config.yaml
vocab_size: 32
encoder_positions: "learned"
decoder_width: 128
decoder_parallel_block: false
decoder_tie_embeddings: false
one_sided: false
steps: 7500
lr_schedule: "cosine_restarts"
weight_decay: 0.2
Rows from block 8 of the text decoder, named by matrix and row number. Rows with one number belong to one attention dimension. Each number is 128 + 24 x the weight over its row's rms, rounded and kept within 0 to 255. All counts start at 0. Numbers have three digits each. After the name is the row's rms in percent of the matrix's.
# q: attention query, key and value (stacked) (decoder.blocks.8.attn.qkv.weight, 384x128, the q third), inputs 0-63
# k: attention query, key and value (stacked) (decoder.blocks.8.attn.qkv.weight, 384x128, the k third), inputs 0-63
q.18 102:128128198128128086128133128071128128128128128089128128128128128128092128128153128144128138087128128128093128150128128128128057128128128128128160128122192128146108128128128128113114128128128128
k.18 110:186128222128128078128114128072128128128193128128128137066128128128095128165128128128128128128128128128063189128128128128128128160123128136128153128128128128128176116139173128128128128128095077
q.19 097:132128128068128128128128128128112128128128091128104105128128128140096128128128128128128128128128126187128128128042128128027128128128128128128128128128181128128128128150200128128128128128128128
k.19 112:137128108128128244157128128128128128128128172192150128182166166128128128128174128128186128128128128128128128144128140128127095128128128128128128128128128128128128128128128128128149128142128104
q.20 098:146128128128128073128128128128128128128176128077128128128128128128128128128154158128098128128128128128114128128128129128128128128128128154147101128180095128128128128209128128198128082128128128
k.20 078:128128128128154128128128128128128140128128128110128128129128197085128128128213128128128128056137128128128128128128128128128128128128128135128128128154128128128128128128128128128128128128128056
q.21 094:150129128128128128128128128128078128202128128128128128128065128128128128128163128128128128144128128128128207128128128133128128128104125095128128128128128128182128194177119128157172185183128128
k.21 064:128128128128128128128128121128128128128128211128128087176128128128128128128128182128185101128128128128128128128145028128128128128128051052069106128083128128128137128128128128128128128186128114
q.22 108:128128128128128172128128128128128128128107085188128128128114105189128128128072105111062130128102128201128097097128128128128193128128128128118128128128128139151153043075128128128128128128128128
k.22 134:128128128056128088128128082172121128130128128128128128128111128128128128136094128128078128128059124128128128144111128128121134141128128106128128128096128128128200083151128154128157128128128128
q.23 095:128128128039128128128144128192169128177128128066128128128174172128128073128089076128128128116142128128128128190128136128079183128128128104128128180128128128128128128161128128128128128128128128
k.23 100:048128128128128151056128120128128199128128158128188114128128142128130128128128128101128128128128175173128128128128128128128128128128128128128128128128146128128165146070128128142128128128128128
q.24 105:128128128128128157128128128128128135128150128160128128128128128173128128187114128128128128128128127128177128221128177128128128078128050128128128128126128113108087128091128128188128113156128128
k.24 128:128128128128128078128098128128108182129128128128067128128078128169128128183208128128128128128014128128074127128077133128128128164128052142135128128128128128128128128128128128160128128128128147
q.25 093:128065128173128128128178128128128168178128121128084128128190128128020128128128080128128139128128128119128128128128104137128146171101128128128128144128128128128128128128128128128088128128147128
k.25 103:161128128128123128128128169119128131128165179162128122128128128145128128128128114135094128093128128074132128128128128080128077098128128184128128076128157085095128128128128128128128128128151156
q.26 085:128128128127202128128095128128091113128128128128128128128075128182128128128128128128128128128128169128190128128188128128128128101128059128128128128128128128155128128200128128128128190128128128
k.26 088:153128128128128128128128128137128128128128110128128128128128128128113128128128128128128128128038154128128095160128024128161128065129128128079128128128128128128128128128128128120167128128085128
q.27 093:125128083139130176128128128128128203128068160128128128128128128128128087128170128128128128128096149128128128128089123128128071128157201107129128128128128176176128128128128128128083128128166026
k.27 099:183169128119128128128128128121139128090128128128128097103128122041128091128128128128128114128073128128128128066128128128128128123128175128128128174153128128128128128128191207128137128128128057
q.28 086:128128128128128128102128128128128128128079128154129128128153128207094128128128128158128128128128128128128128200128141128128128128162153139118073159211128128128022099128128128128128131198128128
k.28 100:128128128143167128091142128128128128115128128128128128128128128128128128128167092128139143128128128128128128098128046180128058128161128128128184163131128065128128128128128128128116128128103086
q.29 109:128128128052128138128094128128128044128128128128142128151128128128157128138132128128128128128128147128156128204128175087128088128080078128128216128128142128128128128167128159162128164128128128
k.29 098:128128111128085166124128115128128128128177071128171105128093128128128153128128216128128128128128114168128104128108128128128204102076128128128089128128128128128128128128128077128128211128067128
q.30 067:128128128083176128120128128128086128192128128128128128128128103128073128128128156128128128128185128128128128128128128090128128128078128128090128074171128128128128128128128128128128128128128128
k.30 064:128061128128128128128128128128128128128128128128170191191128128128128128128128128110128200128128128215128128128128009128128157128128131128128128128128128128128128128128128128128128160128062128
q.31 089:128128128128142128128128128182128128128128128128128128138128128128128128128157128109128128128128128128128128128062128055128088137128128064128203128128128128128128128221182128190128128128095128
k.31 100:128135128128128223128169121108128155075128128138128107128128128092128128128128134128128128128128128128128128128128128119128201086128128128128128128128128128087128128128200128169128128128070078
q.32 099:129167128128113128128128128060128150203128128128128103128128128164128184128128128186128128128128128128128120128113146118032128128128128128100172097128128157097116128128128128128145133128128128
k.32 129:128115128145151128132128128173161090128144161057128138128128128128128147128128128133165128128131159128128128221128096128128137127128128128145128144128128128128140128112128128155128128188128118
q.33 135:088107128180158128092128167128121128091128128085128122069131117210128078128128128128128128128128128171071194108100108128128113076128128128117128128128128128128079128128092128128128153156128128
k.33 121:075151128128128206128128146128128128222128133128128128057128128128111128128128195100128128128128128128162060128085128105128128128128161128128181128128143167128128128128083081128125128114128128
q.34 109:128128128128128156128128180121128128105128128128128128128128128128077128216128098128128128093126199128128128128128128128128128128128128128128128128128128128177106128128128128128128106128128182
k.34 101:128128128128150128128128128128128074116128128128147128128172128128128118199137128128128135128039128128083165128128205100128128128226128128128143128128128051123128128139154128128128128128128128
q.35 074:128238203199128128128128191074170128128128128128128072128128128128128118128128128128128154128128128128128128128079128128128128128147128128128128128128051128128184128128128128128128128128128128
k.35 066:068128128128128128128128128128128128128134128128128153128128128128128214128128128105128128079128128128128128128128128128128168144000128128074144128128128091128128128128128106147128128128128080
q.36 121:128128214094088128153128128128128128128091128174128057083159110128125128128128128128128128128076128128128128113128128128178230128066128128128128128128069128128128128171175128128142128128098119
k.36 101:128128128128128128067128128128128128128128108092132147128128128128128193128128128128128128128072128111128128128128000128128117143128128128128128128078128096143080170128128128194128139128128128
q.37 077:128128128128128128128128128158135128128128128128128128128128128128128128128128128128139128128133128052128128128081128128216128184128118162128115128128128128128128128128128128128128128128128128
k.37 091:128216128128192158128128128128128128187128199128160128128128121128128128128138128128128196128128138128128128128088128128128103128131128186098128077128128128128128128114128052128077128128128134
q.38 089:136128128132176064128128128128128153128128128064128128128128128128080128128128094128128128104128128128103165128128128128128161128210128128128128128128136123128128167102128128128090128128128155
k.38 082:128128128128128128198128060128128113122126128128128128128194128102107128128128119128128128128128052128128182128128128128128128108128153128128167193128128128128128128128128043154128128128128150
q.39 109:128156123113128089128113165099128128128128128128151128128128128128128123128099128128132128128128128128147153128128128080128128128128128128140128108128063128128128128138128128044128128128109128
k.39 138:128128128128128118101089128128128128128114089092128128128084128128128157128098128230128128081128112196139128128128050149128128128128128143128128121128128128128128128128128066129128128128128148
q.40 108:106233128128128216128128128128128128128128128128110112105123156128128169128128128086128128128129132171128128084123128128074116088062169128128172178128109128128128128128128128128128128128128128
k.40 099:128128135128128128128128117128128128128128025128128128122128128101128128128128128128196128128128128128128128134129128128094128128128128128128062128128130176128128128123128128128153128187128128
q.41 099:128128128128131128128201128135128143128128128128128128128191128128036128128128133134128128117143154128128069147128128114128111165128128128072049111128128128128128128128155128128128128172128128
k.41 080:128128128128128128128128128041160128128128128154115128130128128162128128141128128128204132128128128128128128185128043094128073128210128128128128147081128128128128128179128056128128128128118194
q.42 122:128218128128079128143128128128128095128128128202126128128128128128165128128128128128126128128128084128128095081049128128153128128108128079128128128128051128128188128128122150128118128150126128
k.42 101:116191128129178128072128102128128128128079054152128084128128128163128128178067128128089132121128128167128128128057084128139128128112088128098128105114128128130128128128128128114128053128128128
q.43 128:128199076159128128125051097128087128128156128128119128128080128128128128128128148162128128128128128128128128128128128128149128128071138128134128149128128128090128163139162082128128184128128153
k.43 129:128128128134128128060128128128151128128086123067128132128092128128128128128128128128121128087128149121128102125128128128128139093128128128128128128128118128128128128092128072128037128096143189
q.44 096:129193158128190128128069128128128128128128128128128128130128127070128128184128100148108128054128128128069195128128090128128128128128128128128164128128156128128128128128128099128081128063129128
k.44 087:128128128128128128128128128159128086128128128128166128128128128128167128128128128128128128128128128128097128128128128101128048128128128128128128128128128079129184128128128035128128128128128128
q.45 085:128128128128128128175128109128128128128128158128128128128128128128128128128189128128128128128128128124128223128128128125234128116128128128128237182128128128128128128119128128128128128122128128
k.45 114:128128183128183128128186128128124128158128128115128128103119128128182128083084128103128128128128157051128128131128128128107186128137128128107165154128128131128136128128128128128187124100128114
q.46 084:128128128156128128128128128128128148128128187128128128128116128139128128208128128128128128128128128128064128099128128144128128128128128128128185128128130103128128128128056083128128173128128149
k.46 066:128120128128128128128128128128128128188128128128128128115128128128128128128128128042128128128128098128128119128128163066128128128128128128128128128128128128128128128128128128111128141185128128
q.47 065:128128128128128128128108170128128180128128128131128128128169128128122128128128128099172216168128128128128128128128128128128128128128128176128128128128128114128117192221128128128128128128128128
k.47 067:128210128128128128128128128106128128128093128128128128128128128164145149128126128128128128128067063128128128128128128128128128128128073128128128128128128128128128128184128072128128128116128128
q.48 120:128128128170125074128128128128128128106128128128128142107112128161128128128128175128128203128130133128128128128164176128128128119063128130075074128128107074128128128110128128128128128128030128
k.48 115:128128071128128142128128128128234128129128099128128200128170128128128117128128143128128128128128177128128114070128071188128128128128128128128128080049128128128128128054128152128128128128106128
q.49 131:128194128128128128128114128128128128128128037128128163128076128105128128169128128128128128128118128128128128161128128127128128128128128127128128128128128128128158128128095128141178128135128128
k.49 071:128128073128128155128064128128128090128128039128128128097128128128128128128096128046062128128128128143128119128103174128128128080128128128128128219128098128128160128128202128128128128128128128
q.50 133:128128128124128092086157083153128157128161128128128128128128128128128128128128128128128128128179088188071128128128128128128070128128124128158128128128128069128096128128150128128128128128128128
k.50 101:128128165128146133128082117128128199128072172128082128232128128128128128038128157128128128128148128099128128150128128128128128128128128128128159128128128128128128128128065128128128128128128128
q.51 089:109128128128128128128128128128087128128128101128128097128128209128128066128102154202170128128128191101128128128140146128128212128076128170128128164128128160128128128128128128128128150128107128
k.51 079:128107128128128128128128128128086128128128102128128156128128128175193128039128128128140128128128100128128128025129102128128128128022128128128128128128128128128100128184195136128113128128084128
q.52 108:128128128128159128128128128133128101128128087128128128128128128163106128171128128128146128105128053174135128128128128128143128128128106128128095128128106128107097128128128128116128081144141078
k.52 119:128150128128128128128128156143128128128128128133070071128128088128128128128128146102128128138142128085070172128128115128093128128128147175128128128128151128128121128128070128128128128128128128
q.53 107:128127128177128128100128128107128128128160078128128068128054128170128128128128128189128090128128128128128128082128128128128128128128128128128186091128069128128128128065124128128061128128133128
k.53 114:130128128159119128128128128128049128128128128034128128128128162082128194123128128183128142128128128128128128112128128128128128128128128128128128148128128128128051104175128128128128128128128118
q.54 100:128219194128128128128160156128128128128088111133132128128153188129128104105125128107216128128128128128128128128128128157098108128179128128175128128102128128128128128128128128128182128128128128
k.54 085:128128128128128139128044128128128103128053177128108128128128128164128128128172172128128128128128128128128128128128128113063128159128128128128128128128159128128138128128128128062128128128128128
q.55 091:052128128128128081128128135133128034128128128128132128211128090128112128128120128081128128128128088128128128128182117128128128128128128200128128128108106106128128124061128059170117128128086128
k.55 091:169128128128128117128128128094128095150128128057165128128128128128128128128128063128128097128173066128128180178182128128128128128128128110128137128128128128117074128128128122128115128128128111
q.56 116:127170128128088180139126093187128128202063128128098128145168128128128128128128095128128128110147128128095146128128128128128128133128128160128090128095122076159128109128128128110142128081096128
k.56 117:128128128128173128128125128080128128128128140128128085094128128128128128128128198128185130128128128128128128128178128167128128133128168128128128123207128128125128128128128128174122128128128119
q.57 122:128110128128128163135168128082128148128128128128128104099128128137102100128184128128165128128128128128128064109139128128128163128128095184152162128128120128090112128128128128040128128128128128
k.57 108:148074156128128128161128128128128128128136128128171128128128113128213186133128128128128137061128128128094152128128128100077091187128128128128128128128226182095128128063128128093128143163128128
q.58 098:199122128128128128128128128145128128182128128128112128128128163128103128098128128128128128128128128245128128087128128128128159128128128128128075101128128113128144128088181128128128158128128128
k.58 105:128128128128128148128184128135128042085128128200057128175213090128128128128112128128186128128128128128128146128128128139128179094128128128148121128128176108149128128128128128128142128128128128
q.59 101:128128128197128128128128138128121128128144087128128128128128128128128100077128128128128128128128150128128128051128128128128128128174128128128128128128128159128182128128041128128128142179128128
k.59 085:180128128115049128111222128128066128128128141128128128145128128122128128128128086128128100128128128128201128128128128128128128166128128084128128062128128128128082128205128128128128128128128128
q.60 096:087128128166128070089128167128128128064128128128121142128128128128128128128128097128128128092128231084128128123128128083115044140128128128138128128128128205128128128128128108128128101115128128
k.60 077:128193128128128194128093128128128128128128128128128130128128128128128128053128128128128128128128128128128076128171128148128128128128128128169128104128128128128088128128073128141128128108128128
q.61 087:112128089128128128128128128128128064036128128128026128128128128128128128087128128128128095128128128069128128085128128128128128128128222128128168128128128128128128128128128128128128152140128128
k.61 093:156128115128128128128147068128119142128128128128128147146128093128128128083196072128032128128145128145128128209135128128128159128128128128128115132085166128128035128128128128128153128128128128
q.62 089:128128128128128128074187128211043128128128089128128186128171128054128128128128128128128128128128092128128128128128128107094118128128061128128128128128128127128128128128128128105128128128173128
k.62 086:059128204128128130128106128128128128128059128128097128118128147128128128128106128058128128128128128128090128072128160128085177128128128173128128128184128151128189128128128128141128128147128128
q.63 095:128128128128128128128128128128128128102128095128128124128128128128128128128054108134128128128173128128128128095128117128129083128200128128128155128103091128128128128128132128128077128058128128
k.63 078:128155128128102128128122128128128082128128128128168128101128128128128128128110128128069128128084128075128128128117128070128160128128122128163128083128128128128128128128128133175087128128070169
q.64 092:128128128164128098130128128128199128128128128128168128128128128128128104128103128128128078128128070131128128128128128128128128104134128128128128188128164183151128128060128128073128128128133186
k.64 098:128094127128138106128128128128128128128128128124050128128155128128128128128171118128128128128162128128128135128128128128128128128128128141128128128021128128064128128128103128191096128128124128
q.65 122:128112112128198129128164128128128166128128128128128128127128177086128026128128149128095128128128128128166128089128151128128128128128128128128128128128128128128183183117198133128128128137128213
k.65 119:128125128102128177154128155128159128083128128128078128151166079039128128128176128128128129092164138128177128128128119133124137128128128190128126175128071128128180128115156128128139175128095128
q.66 090:128128077128128128128122202128128128128160128128128106128128128128067087128100128128128180128128128149128128128128128128128128185128128052133151128121086128128128128128128128128128128128163128
k.66 083:128128128174128128162128128128128128128128128166128128128128128128128128128128128128128128128128128128128120128128128128128128128128128128128128128128237089128137128028128138128128159128149128
q.67 062:128121128128101128128128128128128128128128157059128128068128128104128094128128128174128128128128139128128128128214128128094128128133128128128128128128094128128128128128128128083128128128128115
k.67 058:118128128128128128128128128128128128097051128181128128128128156071128093128128128128128128128128128128128128128128128128128074128128128128128128134128128127128128033128128128128128223128119128
q.68 092:128174128128128135128128128128128128165128042128128128128116130064128083079128128091128128114128054128128188128128128128128128058128128128128128128128103128128128128128128128128128128128128142
k.68 122:106128128128071087128128128128128128128172128128128157107128128103128128153128128128128128146159128128128128090128128128128128137154128128128128128128128141128128128128120098128128075101064100
q.69 071:191128128128170128128128123091128128128128084128114133128128128062128128128128128082128128117128001128141128128128101128128136128128128157128128128128128128128128155161177128128128128128128128
k.69 056:128128128128059128128128128128128128128128128128128128128128128128128098128128119139196128128128179128182128128158128128128194128128128164128128128081128128128128128128120128128150128128138128
q.70 104:128064196128087153128128128128146128137128184128128189086105128152128128128152128149128219161128128138128128084128128128128128109128080128128128199094128090128128128128138098122128128058128128
k.70 146:128100128128128128177128128150128161128080112128128128128128097128128128128128154172128163152140135085128128148113128119192149128037052128128129128128128128121128128128128089128116092128146147
q.71 086:128176128128122128128107076128159128128128128128166128128128114128128128128128169128119074128128128128128074128128127128171128101128128128000094128128128128128128128169128128075128128128121128
k.71 074:065128128128128128128128053191128128128128128128128128128128128114111128128128128128069128128172128128152128128128128164135171128128128128128176048211128128128128128128128128084128128128128128
q.72 075:128128128128125138202128128128128168128031166128128128128076128128128128095128128156128128103128128128080128128128128128128128128128128128137123128029128151128106128128145128128128128128128169
k.72 098:128020128128128128167111128128159090124128128128128128128182078128128128128128128128128128128160128128096191128128072128128128128128128141072128128128087105137128155093128131057128128128128184
q.73 121:025128128128081121128109128128128128128155128128128128133128128128128128128128128092128128104130119128128128128128136128128180128128128128128128128128128128128128184158128128128177128128128120
k.73 100:075128077180128128117098128128128098081147128128128128089128128128128128064128160184128227088189128128128128128097128128128128128101128128128095167128128161156205113128128131128128128128128128
q.74 078:128128128128128133128128128128178180128128128093128128128128128128128128128128128128128128128128140156128128128128075128122128210128128128128128128128177128128128128128164128128128180128128210
k.74 091:172128130085131128138128142128128128128128128128074128067128128079128128190144096181128128128128189128128128128128014128128128128128168128084128128128128128128099180128128128128128086128128128
q.75 084:135128128128189128128128128189128128128128128128128127066128128128128128128128128096128128128128128176145128128108174128128124108164128053128186128087128128128128128128128128106128128114128128
k.75 074:155128128185128128128128128154196128128097128128128132128140086144128165128089173128128164115128128128173128128184128128060128128128077128128128128128128140128210128128109128122128128126083128
q.76 115:084209162128128128128128128128128128128128128128128167141128074128135128128128128128128128128128064181080128128111128182128128088128153149125128128196149128128128139128128107086128183128109128
k.76 094:094128173128128128128128128128089128128128128128102128128128128128037162128128128128128107128124128197128128128137177099128128166128128207128060128128128193128130128128128088128128113128128128
q.77 102:159128173128128128128128194078128064128128134128051152128048128128128128128128128128128128128128128128128134102160139128128128128185128091202128128128179128128140128128128074128144128128126128
k.77 102:129045128128128128128199188130128128128128128138128143190069088113128128128054128128128128170128128128128128160128128128146128128065128128128153128128128128128128161128095089128128128128128128
q.78 107:219128131128128128128128101103120128172140128128128128146128128128108128128128128168200128128128128196088170128153103128128104128128128150144128128128128128128128128128128115128128095201073129
k.78 098:128094128128128080128128128128084128128128128128128128128128128066128111169128128128128128128128191128128128128077128128165128128128128128128128128128156128128128128237128128157128128090128128
q.79 078:128128128128128128128128128128128184128156128121128128128091128128128064128128128128128200128091088108128128131128128128128128128128098128198111168128128128142128128128128128128093128128128165
k.79 074:164128128128128128128128128128155128128128060128128128128167128128128128172128128128128187211128128128128128193128095128128076128128128151128221128128128128128128128128128128128128128135128128
q.80 110:128128128128128097128128128128128128121128128128128128128128128128128128128128128172128128128128100128183128128128172108128128128128128128128065070128128128117128149128128128128118088128128128
k.80 146:138128166128128128128084128119128128128150108052094128128110128128128165118128128128128128209128128128128128128093128128158156102128128128164128100136128128128078128128052099128128128128152128
q.81 126:128165054118094042128189128128128128093128128128128128128128128128163128128128128182128128128128128116153128128128128128128128128128123128221128123128166175128128128128128192128128148128112178
k.81 107:104115128144113128128133123128128128111147128090128128128185128128131105128128128111128128128128082156173128128053128128070128128128128122128128128144128128128082223128191071107128128128128128
q.82 097:128128128128128173128128128128128128128128060128128175128128105128128128128115128093128128128128207128128128131128128099128128128128191128128128073142128151104128128128128151143128128128071128
k.82 098:128114081128128128121172096128032197128108128128064128151128128099128128150128128133128046128128166130128172128128096128128128128128128124128128128128128128128128081131128128128128150128132128
q.83 099:128128137128128128128128128128128128131032128124139081128128230128128128128078128128117128120128075128085157138128128168096128128128111128128128128128128127128128128128128128080079128128128128
k.83 085:128128128128128128116128188128128128128128202128128128128158122128128128128128128128128101128128128128128220128128128043128128128148128128128128128128153128128128128128128128128141128128128128
q.84 092:038128128128116128128067128128128128128117128128128128161128128128110128128128081128128128128128128128128158128176128128128128128128128176187128128128128128203128143099128128128128128128128128
k.84 076:128128128124121130128085110128082128128112128128117128055201128128128128128128128128111128128212127128128156128128128166128128128128128128196116128128128128106128128128128128128128142128128128
q.85 089:116128128128128128128128128128128088128128128153117128128128128128113128184121128107101128128145119146128029128128128128128128128165128128143114128128128128128128128128058128090097098128128128
k.85 088:112150163128128128128128096142128128104128128128128128046128175128155128128089128128128128136128117148128128128128141100128128128189145128128128185063098128254128128189128128109128128128128059
q.86 095:128128170128128128128128170125128128141128062128128128128128119128128128128128128128078128128128176128090128078128128128128128128128155128149128128128128121128128128128128163128121128128128128
k.86 098:116128104128128128128175128128202128128128128128128185128128128128180128128128128128128166063132089198077128123128036128128085128138128128096184183128128128128128128128128128128128128128142128
q.87 107:073128128128128128128128128128144110161128128128128128165128128139061128128128086128128128128128128128128128092128128128128128128128128211128102126128128128128128128106128167128169128128071128
k.87 105:114128128128056128085128128128028141128128128120128128128128128128153032128128128128128128086183128128128128128128128128128137196104128128128128128148072128178128128128128198128128128128128128
q.88 122:128174099128128153183074128120128128141194128128128084128128197128128100065128128128128071204128104128128143214158128192127179128128090128128128128128128128128128128128128128128128128128128128
k.88 126:128128128083128128128128169134179128157128137128119149128106128128128150128128128128128128128190128128128128073128128128123128155128128128128128128128128124128112082128128176128141128186128128
q.89 124:140128098173128128091128128128157128128128128160128128077128064106128160124120128128096141128128128128128074128128128128167128128128135128128095090128128128148128128128128114128128128154128128
k.89 140:128128125128120128128087132128128128128128128128084018128082128095128128128128133128128128128128128128128128084155119078128175088128128128138098107130110128118128114129133128141128178128096128
q.90 121:123115128174130113128128158128128128128101138165115128078128128128128128128128128128034128128128128128181096128128128167128068128192128128128084128128128128052128135128128128128128073172202108
k.90 107:108087128128128128138128128128128128202068128128128128128128128128170128128101089128128128128128127128128128128128128128140128128128128106128128198128128128185128053220128128128146128128128185
q.91 088:114128128128064128128128128128128197128128128128128128211102128128128143128128128128128128128128128128128128112128128128128156185128148128128101128254140128128079128128128128087128128128128079
k.91 082:128128128128128128128156128128128128130128128205128128128128078088128087128128128094128128128128128128128128128128128128128128127128170128101128128128199128174128128128128085149128128124128053
q.92 115:128128186128128151128128178128128128128128128142098128128128117128128128128101128128128154128128087178128128171178193128128128128194128128128155170128128128128128156211128128128147128185153128
k.92 093:128156128128156128128077128128127104102128128151128060128128128128128128149128098128128145148128128128128128128128128128128042165128128104128128128068085161128128128136128128161128128229128128
q.93 097:128197128128132128161180199120128128086085128128074128128128128128128128128128128128128190116059128128128128128128198128128148082088128128128128128128128128128128128128128128128128091139128128
k.93 092:128128128128251128128128128128112128128205120128128128128128128131128128128128145128170128128183128128146128128134128065128068164096128128128128128128128128141128128128128128128128216144128097
q.94 128:128155128034058128128179128128069128128128128182128128128109152128128128128128170128128128128152044128128128128140088128128128128136128128128128128128128128081128128128088128130084120072128128
k.94 100:142128128128128128128128147170128148128128128185106128196136128128128128128128138128112166098128128128156128128128128128128056058128144128128082197111128128128128150128128128128128128128128128
q.95 066:128128081060128128128155128128107128128143128162128128128128191091239128128097151128128255128179112128128128119128128128128133128169128128139128128128128128128128128128128128128128128128128140
k.95 063:116113087193128128128128128128128128056128128152088128128164128128150128128128128131128128128128128128128128128185128128128099136128128158179129128137162128128184128051128128128236128139128128
q.96 131:128187079128128149128128128107137128101128128128128128128128097128128128128128128040128136128128128127128128117128117119128116128128128128110165103128048128128128128060128128128120128128128130
k.96 135:128128128128128082128128128157079128137128128128128128128128128128128128128170128065139154128128128128128128128128106128163200128128128128128128128116128128187128128128128128107184128188099189
q.97 130:118125180165128128087109108128128128128169170169128175128128166128133128117182128128089098118128120128188128128116128206128121128089128128190128128154128128128128128128128128141128128128128128
k.97 134:128128116075128090090128128128128128128128128128128128115134128128187128128147061128150128128128128103128148125105128088086128128163128073139128128128160128128128128128158099128128114128128128
q.98 103:128128195128097189128128128192128128128139128097128128223087152128128080124128097128126128128128119148128128128096128128079166128128128128128128128128128128046094128160128128128128128128128128
k.98 083:128128128128128128128128101128128128128128128128128128128128128128128128109128128128128092128128074128128128128128128128158128128128128128128128128128107082151128128128128134128050128128128128
q.99 099:061098128141129143128128128128128122155128128128128128148128128128128121128158219128128194128128125128090128118128047128094128080128072200103128128128128128128177128082128128128113128155124128
k.99 093:149128128144182128134128128060128128128128128128128128107128128128128131128076128122206128128128128128141109128128173128128128128111199128110139128128128128128128128128128185128128128128102128
q.100 110:128073128128128128127128128128128073143128128128128110128128079128128115128128066128128143128128128128128128128128128061123128128128128128046191128128128142175140151128100128128128128128120128
k.100 093:128040110148074128128128090164128191128128128128092128128128128128128128115092082128120128128148128128118096177128128154128128128125128128128128128128078073166048128128117128128128128128128128
q.101 065:128113086128128226128128128087128128128177141128128128128128128128128128128128128128128128128128134170128128128128128128128128128126128109159000128197128128128128128128137128128128128218128128
k.101 061:128034079128128128082128128128128116128128128128128128128068128128128128128128201128049128216128153134085128128128128132128128128128128128128128128128128128128128128128128128153128128128178128
q.102 110:128128128080128128165128105128128128158129128128092128128165128128128161128128128128128168128128128065128128126128128128128128128117128121085128128168128128089156123128143164055128128128128128
k.102 096:172099128128128128128128128100099154128128128182086128128108128128085128128128128128128128128128090128138128072148128128128128128128128128125128130128140128128128128090203153128128128128128034
q.103 075:128128128128128128128128128106128128128128128128128128128128128128128128128128128128128064102143128128088128128128105128128128107128114128128128128163128128128017128128128095128154128184080128
k.103 098:167128062179128123128080128141128122128128128128128128128128128151128128128128128128128223092128156128128135128128099166128128128128128128173128128113128128093128128173128128128128128128128161
q.104 074:128128128128079165128135128128128128128128128128128128128128128128139186128128128128128128113128128128128128135123128128128116128128109128128128128099104185126032128128103128136128128128128128
k.104 092:128128054111128128128128097128128128128128128131128128184128128128128128128128128128128128128168131128128128128128128094128180128128099128128128128128128170142128128128108128128128128128128128
q.105 093:128104128128123075128128128128128128128104128122128128082128128128106199128128128128128128128186128128128128073128128108124128128128128120128064128096128128128128088128127128119128144128128101
k.105 084:088128128112087113105129128223128128128150128128128128128205128128122128128128080100072129083128082128128128155128128220128128128128128128128128157128128128128128128167128128056159138128128167
q.106 113:128128128128128106112128128128128128128128145128128128128128022100108128128144128075128128072212151128128103128128128128128128128128122128128128128082128074128128203128128081129128128128066128
k.106 087:117128128170128157128128114128128131128128128128128128128128128128157128128128128131128052128128128128128128128128128140128128128128128128128128128112128128128135128114128095166128067183128128
q.107 096:128128115089172128084121128128175128128186128128128128128128128128128128099128130128064128128128179168128128138059128128128128128128179098128128134138122128128128128136128128128128128180058128
k.107 084:128128128167128128128128154128128128128128128128128072128128128128121202128104128128128113128128128128128128128128078128128128128046168128196128074128128075128128128128234128128128101128128128
q.108 114:140128128121128128128128069165128128128128139103128128178126111154128077128128136128128128128128128128128128080012128175105128091126128128181128169125128128128128128128128128128128134128176128
k.108 064:105128126128077128128128128128128097128182128128128128128128236128128128128128128057128128105193128128128128024128128128078128128128128128128128128192128128176128216128128128128128128128128128
q.109 097:128128128128128128128128128041128128128128171128156128180128128128128128128128128142128063128128148128128128109058166128128160133128128128128128128128142128195128128128065128128128128128202128
k.109 105:128061128128128128128166128128128128128128128128128128128128128128128128128128056128036128128128128115051072128128128128128128128128128128128161179128128128128128158128128128090128144128128128
q.110 064:128128128128128128128128128128128044128128128105128081128225039128100128128128169128128128199128128127128128148128128137132099128128128128128128128128128128128128128128096128128128128128128128
k.110 093:128093128204128128128128128128128128128128108128128128101128128177128128128128128161128128126128128176128128128128128155139128128128148128128128039128128128067128128128128128182198128128128087
q.111 076:128128128128164128128157128128128128128128171188128128068128037157128138128128128075134128168128087128171128128128128202214128138128128128128128197131128128128128128128128191128133128128128128
k.111 061:128128128128128128128081128156128128128128128128096128128128128203057128179128128148128179128128128128128090128090128128128128128128128128128159128128128128128128128070140128182128128128167208
q.112 096:128140128085128128158128128128128128128190128128164128128128128128128128128128194128128128128128128098128128128128128074128128128144117128128128203128128128128128220131105128128167163083123101
k.112 094:128079128164068128128128128128128128148128128128128074128128157128128128128128128128128128128131128128128102128128128128128212128128128128128128128175128140128128128128128128128128189128120128
q.113 105:128128128128128128128087128128128128128128128128128128128164093128147128165161128128128175128128128149128128202128128128128128128128128128153128128128128128128064162128128128199128195128126128
k.113 122:118148128121128089128090128128128128128128128128040128128128158128128128149128128128103067083128128128128128112128128128091128125128128125128128128111128077163128105128195140128128128145128128
q.114 094:075128128128128154128128128128128128128128128128202128051128128120128177076128149128128128128128128201128128091128128128090128109179128128128128128173128076128128128020128128128128182099128101
k.114 096:128128157128128128171128128166128128128104151157148122188128128128073128151128128093103043182128128128128128069177109139128112128128128150115128124080128149128169128128128128157128128102128139